From a checkpoint of a small self-supervised image encoder: layers 12.
Rows from block 7, named by matrix and row number. Rows with one number belong to one neuron. Each number is 128 + 32 x the weight over its row's rms, rounded and kept within 0 to 255. All counts start at 0. Numbers have three digits each. After the name is the row's rms in percent of the matrix's.
# fc1: MLP up (model.blocks.7.mlp.fc1.weight, 640x160), inputs 0-159
# fc2: MLP down (model.blocks.7.mlp.fc2.weight, 160x640, transposed), outputs 0-159
fc1.320 073:120120104115094063117149123123061179113092180148161143172104145153115133176132084081178123084107083138068160120127160096143109136153122148181139174083095128101124147135056100140110153154125151120153159180191087181159130131145099196068132107156086110145127123132123194090089114150137109142143085134088083136090138132117145147154157121117124087179093075132116114076159147179109150114188128164122117142148097111161119077125123081186165092097178060133135104092126114104188154184131172
fc2.320 085:189061082066147129139147060104151121134150127098170165162119193142158147130117100148152170145098140255171068079195086098137135121092152139136079108141113146110102138100135142133143056133143094085085136104142123187050144155111142132123176170181138103111113137098160135128103128064168095074129128120123098182113167124104121112137095141123143183132146119108120144152126087193115103134098155133128133122168170108153154137169127156083164136088100128118115120151132151125122107126128099
fc1.321 102:140129171173112134145097157155190038111144128138074102141159150140150133083214142129124127082112092087139177189186082126127100061166117156193108119140073089133135175111054100093144104129134150137140126080177166095183106140141079090123163092153133129121131140178118119164152162137116113126201173071165062049143156131089166155120154117175096143124165103151100128099130127132153122123114160131119158083116104115108153093127127118132081096137157147142122135073127119101150093167135079
fc2.321 106:116102102134124185124114101136164142146095148147126098151143114177112126105148146126196169143140147159166075090112093102128155143069141157103105128126117102151073090079088127158144133126119132128117110202102104083090132165069140061125191150134133099187090121109137112172166146144115098163125121120129163109170173027059148108158167105138102144166137194110136075177119123180161144097120125142094154113064111165182147101179095118176148163048174140092144129127130164103080137134111086
fc1.322 066:092149121080096154168083110204090185118095223156098100152139146083174157144111105144158121138114138123166175156131164110154097108125125143116122140152139153143160181111073154128154145116173143078096127165101114129101116102149125170162139135088099088104191158057109147064113104115117178119093140178169087089089088123170136130109100143146152148093063110133115111131150125119091171139107130119070084104156114122118149121175121112148150118097107167097108101109137065139137105161216226
fc2.322 079:096168131115178111117179178064110123169143198036134152122131109108119119132118112141208096164112100121165092155160084084171103112153174174117117162092120119144081128115130178154149116155152127126100124119158102156100124208136046152122117097168146106106149206152110138171113122119127160122171125125141126050100109140134085208103117085152097129177103133146140121114079076143150137130121188105122129122181135118111132086169106156122103132113111088101120180089105141125111176098070074
fc1.323 177:122160102135144130139109174141146122107162147082117115123162122101137221109120119120129145174113133211170126128150151107043178113163133122115134113061110078166100127132123029149127135123125115108130094130146162146128068147171165195136141131102114119119113127172122151119147159097088137121140127159132103093121124170129134091123074131129106104094134138128076211126108148169164161080145144138055076074133083092160176136140096063130153188091065163115123092119156135123213113105138175
fc2.323 162:062080173151122204115100128134150114181090131104116097105103096104146100167114105108164136125162127192098108127122138095102213162136099114116173119138108154116188125138170110147137161120115113147162135144145145174141214060146119081099118152034174118124123152162118195110120129121106105128087138116098114103154109127139068138169139150090120169115180154121189135076132046144145079178143120128065115150149103077107126155128161057110106096118098161143080120155137148098145142166085137
fc1.324 054:160087141105114096204151056162148139134159117146062169187110135170103102151178155094067137135109126134160106115172113177124127160119097108089130049118120112155069132113181141112154093138061122159128075149115161145118094142106154119117116151107127095112156144095140198135151098119129061130139131119090093107168152103167154169094123120146101106094126142155201104185201144133112121112152137090072127091144120189065127137123170158086108184082143190102103116090115155157133099146164157
fc2.324 055:083127124175124086141149160101142135121115140131080134085166092114070153143155139122132144109141136137151167163201162208132178167128137151142088109153153085105092114151102188135124193152154132099156095144135156157114100119119106097078119083062172080076192149178169084115191091132084096223114162101067112169119142096110158156121180161083143142055123119145120084110088114119175156094107104082142150104149129097114101101099177117123104137163106157097111113111109141122153163091130099
fc1.325 072:159103118130080165040090132065069132132126187135054103083101169178094148099113048139177154138077119130133130197082109097136138132093121104120139136107158133126123166183128098120164191143132105115101133134121160147152134136136153135165125126092105141097154127084114149146171155175120143110181161146155094060118128141164025081130166135155091138149069097085140134114134143093125161169149121154109055146126149181128130125127142114052164137104162163178135137095158145131172131100121152
fc2.325 082:166112096101121194109200115137111109137127144150066130130152123056095157150087090172184134128082140125138128123064078122144118159079140162124077162129134148152110067145075154176174061127120147150105155113176080131015127065161138153133095112117136158170152156076147078099118102169117139121140097140118128175143128115106124152095177093158216168177126147106127148119117117134128118122126094175134128118127187107127067109160132094145115162112124155146130206097114103148151140179139140
fc1.326 086:138103105134160109142116140081128167130127200103163173097109150103159051142137147093141114131123111116119160090144189152138128092077154132091158138091109122149166137118148091131172107132123093052108120161146121196131142119134134152084122149136150131134144123101104152140188059169177087107106183121162115193149087115152169133104166128153182159099108122112170056138108206114056056122146126118157119165161095087074116140143097150121087134085140185133101117075058108125121112136140203
fc2.326 080:121148137135144129124147147119079087088143147111166136116127140122135096136132119171120182132095164101134181132159097107130138187093179114169097128118119095133067136112136096138102200123125158167111156146179121138078109144101080143149100075176151148115167075170104127111113109112145157069169141091128120130096099077128148123063154125068165135056138155090159093166108159192097186080105103097036131116172138117100085145194127166185080118095084150194134133143139158140179141128103074
fc1.327 066:106101104108094144096156107087129136077153100151160091154150173116189117158110155165116134122107153142195156117097131120122118205116147124118117125094121114183095194156149117166129117174113100133134029135085085125105115156095125089120128108138130117090106138186112104184119137166124133151098126079148115163119150102115135189134142139117027165128136055097122251162106109104090123176173129145163110095130118117140100177123109141124075220082107094133124144120140135146136153150100159
fc2.327 083:086121136114105123096092131173065141087144103190131109172101085148168142221168181141134155112163128102122149193079136136156053132100149142075183106137097182148120067143132118106087131117103122152138077154135156136164099070094103104099135125102111102149144096107121093062126194120136123167113106159129095150155069080138111119110185080096142149117154125127152140151145144116131060144175155138154126119146109132141174161105178130074062132136090157140147128114095097159209185154157111
fc1.328 105:119168123138093084158120103118129092125084148138095083136164161150110118140140134124087188110127156157163109168112165173098122137097130126144199162089174094084133134146137162107078163132161103107091137017145097165119120091081178096121152178112119111132137117090149153149112106127090106174143132163151108177144212150105164127131092173076130146163097111124158062152164145122112119103085131163117122082174131082094101132123089130115176095091090112084216174135113087160148202114095160
fc2.328 092:168158104130185067136090137149132123128145127060137104102127139066127125091116156113133119116127097095107114197129131169130109108148119164158075133185122146146124147168106214120112077071148148126153239224155132163094123194157117132089126070173113150092118136127136069128126102108125125117065170172118066125153132155121172136091118146143197084113139117148151156098137126129112133132123109160085176129192078125116126103098123127118136139177114101151152045119125142125124086080135162
fc1.329 155:133157135160167110113140133137111113102131131127092160114090122117143130132163144074082121143138132145149155083124073142154229160113110132170172172119148104142133126179178102167034163109133131123110113107132176111125140155137201129114119143119112070093065174139194109131130106169195184167106107150153118086133140100141174119096115110136116113124148123109125133077044084110163113035115193167130114055140131130089131072114115170116136133111127150151138184065142071121139075129140129
fc2.329 130:144194145132101165162121073121108165114101123088131110092143123090096137105123158129116145126084183116096125140134150127106148150144108153113159151121158147145137081139134184196132092067131116149090141116204144162144183152089119110128096062114083064131183133123122046115164136093126165166114116060111098095090072081173179152145140119144137113103082115141122101110099094159088140137175118137157172233071137150131144130164131174142079149194127126125044129158118141088130110141156134
fc1.330 050:112092136136131098100126160101150174071116122137183131177174142161166096072134067137062132129134091127196134136109133145161091192152120127184151086086154145140108192135109138111119133138146143092198193096151090132113118210111110124143125112161120102197128151135119149059127095150171134073126062058130075089123112103120184145137144138178171090125068093114105101108115136109118105118165139128088063126175099101106104116151198148119156132103172150107101139136117095098150108174130145
fc2.330 055:133071112125166119173092108164101132115120113117244125110125115144111082100127086081141178162131128190113136127159100122142144184151116095108084176133083141142154154088095125145146149078128098122109088135121155161099176024167132148139165124106111148130146191052126098123128207097115132102172158123114141120130137127097189162095145154148084111142173079098100142142124119132136161146110148116102127159169058164082092092171153067137129136072108130113107163157142161163061169127123121
fc1.331 091:179158108137171132107097102137160092158110131124124111121107106102157133255100104154084166117150132126210167086081105126131146181122092106099187121102165162139070179080149075166142137153169105115131102083106150139125130115131184086127108144177172140139135106148125117127146113102183115120084079167119083092152128118140145171063130120114057163117100118116161153132145122145144147182122151131140107117147104138133123103174086139115161102089183069081128075088122100141118190064147139
fc2.331 090:118093152141166080087043124076098112127146139111140139158156117117066108149136109130144120126191170154023149111105119145156062150142070106124121110177133142147107177160055122154122103131131120137117161144110195158164188082153131114111152090123105149167150133211122188060147138178129136135150094119152103110179126136118163103166141149152134095099120093070117134140068132117186073121106074133125132100150120128116113114128146106115089140076163108149133095094102171180172203127114110
fc1.332 096:089134111174147126160068195112105103125089126149158142168150102054180109115097145148174100146118158106066164117123114119133080116130128156170091138148076131088150105137156095113107132159125165099132144123056111140107089025146167124165130179147153199137122103098137127106161147122147137119105149090146092066201119128138169123153175107186162155133174063114185106117143145184149101111126173102113111089129100122147101115135186079171121112100153125110065143104166075165163090146111129
fc2.332 098:186175144108099138172229061142168078182159129140137170132093098146117118092151149175168125143159099166177101095129136097067163101072113101149143115096113155135106144107160141119123102139142106126066131136130119128119147158119127055131111103141105094113178106158129135145142164068126083084148155143150167151123127041086168088145076089138133132171099075166170094151097172107150183158091098112134111109115130164153133138115136152106151127202092096157113187122084133110051150109108146
fc1.333 113:157164146079185132094113097067134056127174147132139147122136143146117166121097131131110112097121157103148195088075138162136130163096132136098111146164070146099149146147122112097119146123149062091109158155105144119089080128164201067182122105154118072164112161113146087118132124070135148182105163145091090151108140084142121124118130091182144175106094209137177096083102176154184159107178111132138168101117103123167115155110113106085138077122198135116193093087181089111116141132167138
fc2.333 109:153170141073172158140129170144117146169113104167098119104078132060147118087128076127147098105062093225091050109124130207159130172073093166128152149117079092133143153100094108167147116136120186187076156139142121139125128165135114130147179164068111150183145132140163108107132164068114150203112111113129130145120097086101118202122115170173143160145146168125106107154129109124108096135147149134147124102125106109131134093103154136164070084093111140197130109160100150086132089140161102
fc1.334 069:115115144193120114135114136100166109073174132156085102176187038149085163114208141114113129111134107128134161181143063123060100101169139067075125160149154124110152156123114138152181112163140132153161156081164124118118087163172087086107130162135148099172120140172101099114099086053159121148101108091131100162159107145158094122112170083110131123145134062116171182120172151168141101133140126155130154171118070085161130135132084133145137129082158108068114116118184154170158123084099099
fc2.334 072:124053137081080115191114122114091110110093125121081073098119167143114156144122162120089123105179118228134085098147125084168160151123089175166124143181158092076152110151144110106153130122086151167072099152136132137156120114166139102100214140147118133122128092080143143115102123094130134128107140134147160156098161146131153126148077142127065174151164096185114129160107141138123147143120072170083094089026113183171135139125174175144170114133063162109103110151137122091090080151136103
fc1.335 078:114150130156108146133182208196172127199128115109150161133123104170147167103093117152181098054100168131123185077151131116136119091107137100209137144165132137123113103071131093174111136100172133069116104136117120127135150072116147154078139103100161080042141123100124185123146126126138085104098153140147084129170132127102163142163139104092098191162158155128081092161141101116129128091105172156163109116094159134103151107118124174159137139116086163089080119101107092131151050174058121
fc2.335 093:127147114164081109122111037098186149155120129082131125172139154133152124136154190121147113131039108193211136151127133101142159087147106174168169140073140078130083160119164181122121113134174096052100127072193148101135134208130112108125139089122128149120146115115126122173147111116124067077155110100090199129110115096114139126144066127133156107164132148133099177096121149166138130104108108110115106117115134169118141162140093153060138187084160114163127204122142118137140158109130078
fc1.336 056:078153095146097096087073135172129150113074183073094111136106133101169113171102144162134167115121140122142091160081093168106111165099071164114103103141097127127155122151151101144155142123103213165199131097062147151112139118128176135124080152083131155120114121111164104137205183109060184189132174111147078120139059138121152161144178151112124112130075109136126140106121111135123190121109155102155136095101160118160169097124116121181109174072152096073140130106171086095169123081113153
fc2.336 062:056188130134134144095172097094184137206132163089105128148120118141124168126153141135143183160150111136110100111164096070137110071137147101130116128057112100146071110067098166139122110145138109160128167185111084102086100143090122143152163165093122061157145111171173160113075130140162161172125128152107187117112155093086210125089131084093156175117143103128199087158115113136173078157077139111166142090068131174170093107127166128128158135092083115168136104147153118150128127158140143
fc1.337 075:115175079126108126091096120091144124141079123134141195151175185127111119135103181107127090052124144120184093160055141128105098142183139127164106176094137158119135164178072143127182123141115123159050134113089111116047061120132116165149146170132152199133122150175068126150173094126177138153058105100133107131109090135121125104113182193131143107120160114108083133124179121136103161099180124154116183072136109130085089120151157128119131104086126127087159167146117142169171117125085125
fc2.337 084:091145228147130097127158106096096140092137152114121147110105098149158151075123162113132085152200135185133138121148078142115171110141063123120112129167184101156111145095086164131116103135144113170159102121152113175136106181152119125176078108119126053106081135133096137168099177138080219169083128116145098129155175137194112115051138124124121108154118136144128122112121161070074142144120102135145120115167134168110125137129144098119167113192093119112059180104176107162040139109132111
fc1.338 131:189142079161105123104198136110105162092146115166164135171142093093116080095196125120062170156128122090129123182110134124123090137159080120178173133139146084079148116115144080143160170159111091121129130129104129157118133150106129199117131118138102102226154129090119130183119125103144064152090098155124089146128145096125118103143065087161136157168139168101149087158157112119177106107078080179135143173126150142118153192129140101160092126113114146101103137066176150049080155119071139
fc2.338 103:219113168141127107154120102149158156131119155115110055116166177087083041148090133140109136235142166125088143117156131160150123146106084114126098120160090131113105153142148132151115111147148089084126160109107110118184078189133153052115110088158085076132159080098131109114125185131090081157120159123135151140180124072180098088133117130111149107150176097101136162104118117160131168128069150104126157124111155153113082152168193087136093150112150095178138152106156142104152108178110074
fc1.339 129:128181147172132107130126159113113080126049156125162174094095076166101132105114128103108140135171135152147077143129098147154120108158129126131153135101135157176037133096192174120121112147108192112095100157102145103095107119093128139109129171120165082035146123133150151137046142147205108108142150105135065097135194163115135090090123077149105135127171170164116166136139149147191141143080119134173130108118123209098111136144120042131164135099143139083086169143114158091102132144108105
fc2.339 131:181149068125165092139123165106159124137114113129130177177187143132141151178111104130120143126156111130123148124126192144109126153151110085155067050142127125106094195134094170170090100203141114132088098097110075109154131136105164132119129058121210105114078083110135152082112127111130170127134108112119074211128179145108115138116114166114163073115149155120064095133124148129143154130185102174211146076132117096118105164105149084108103058123075137145163148151138154127097086145096142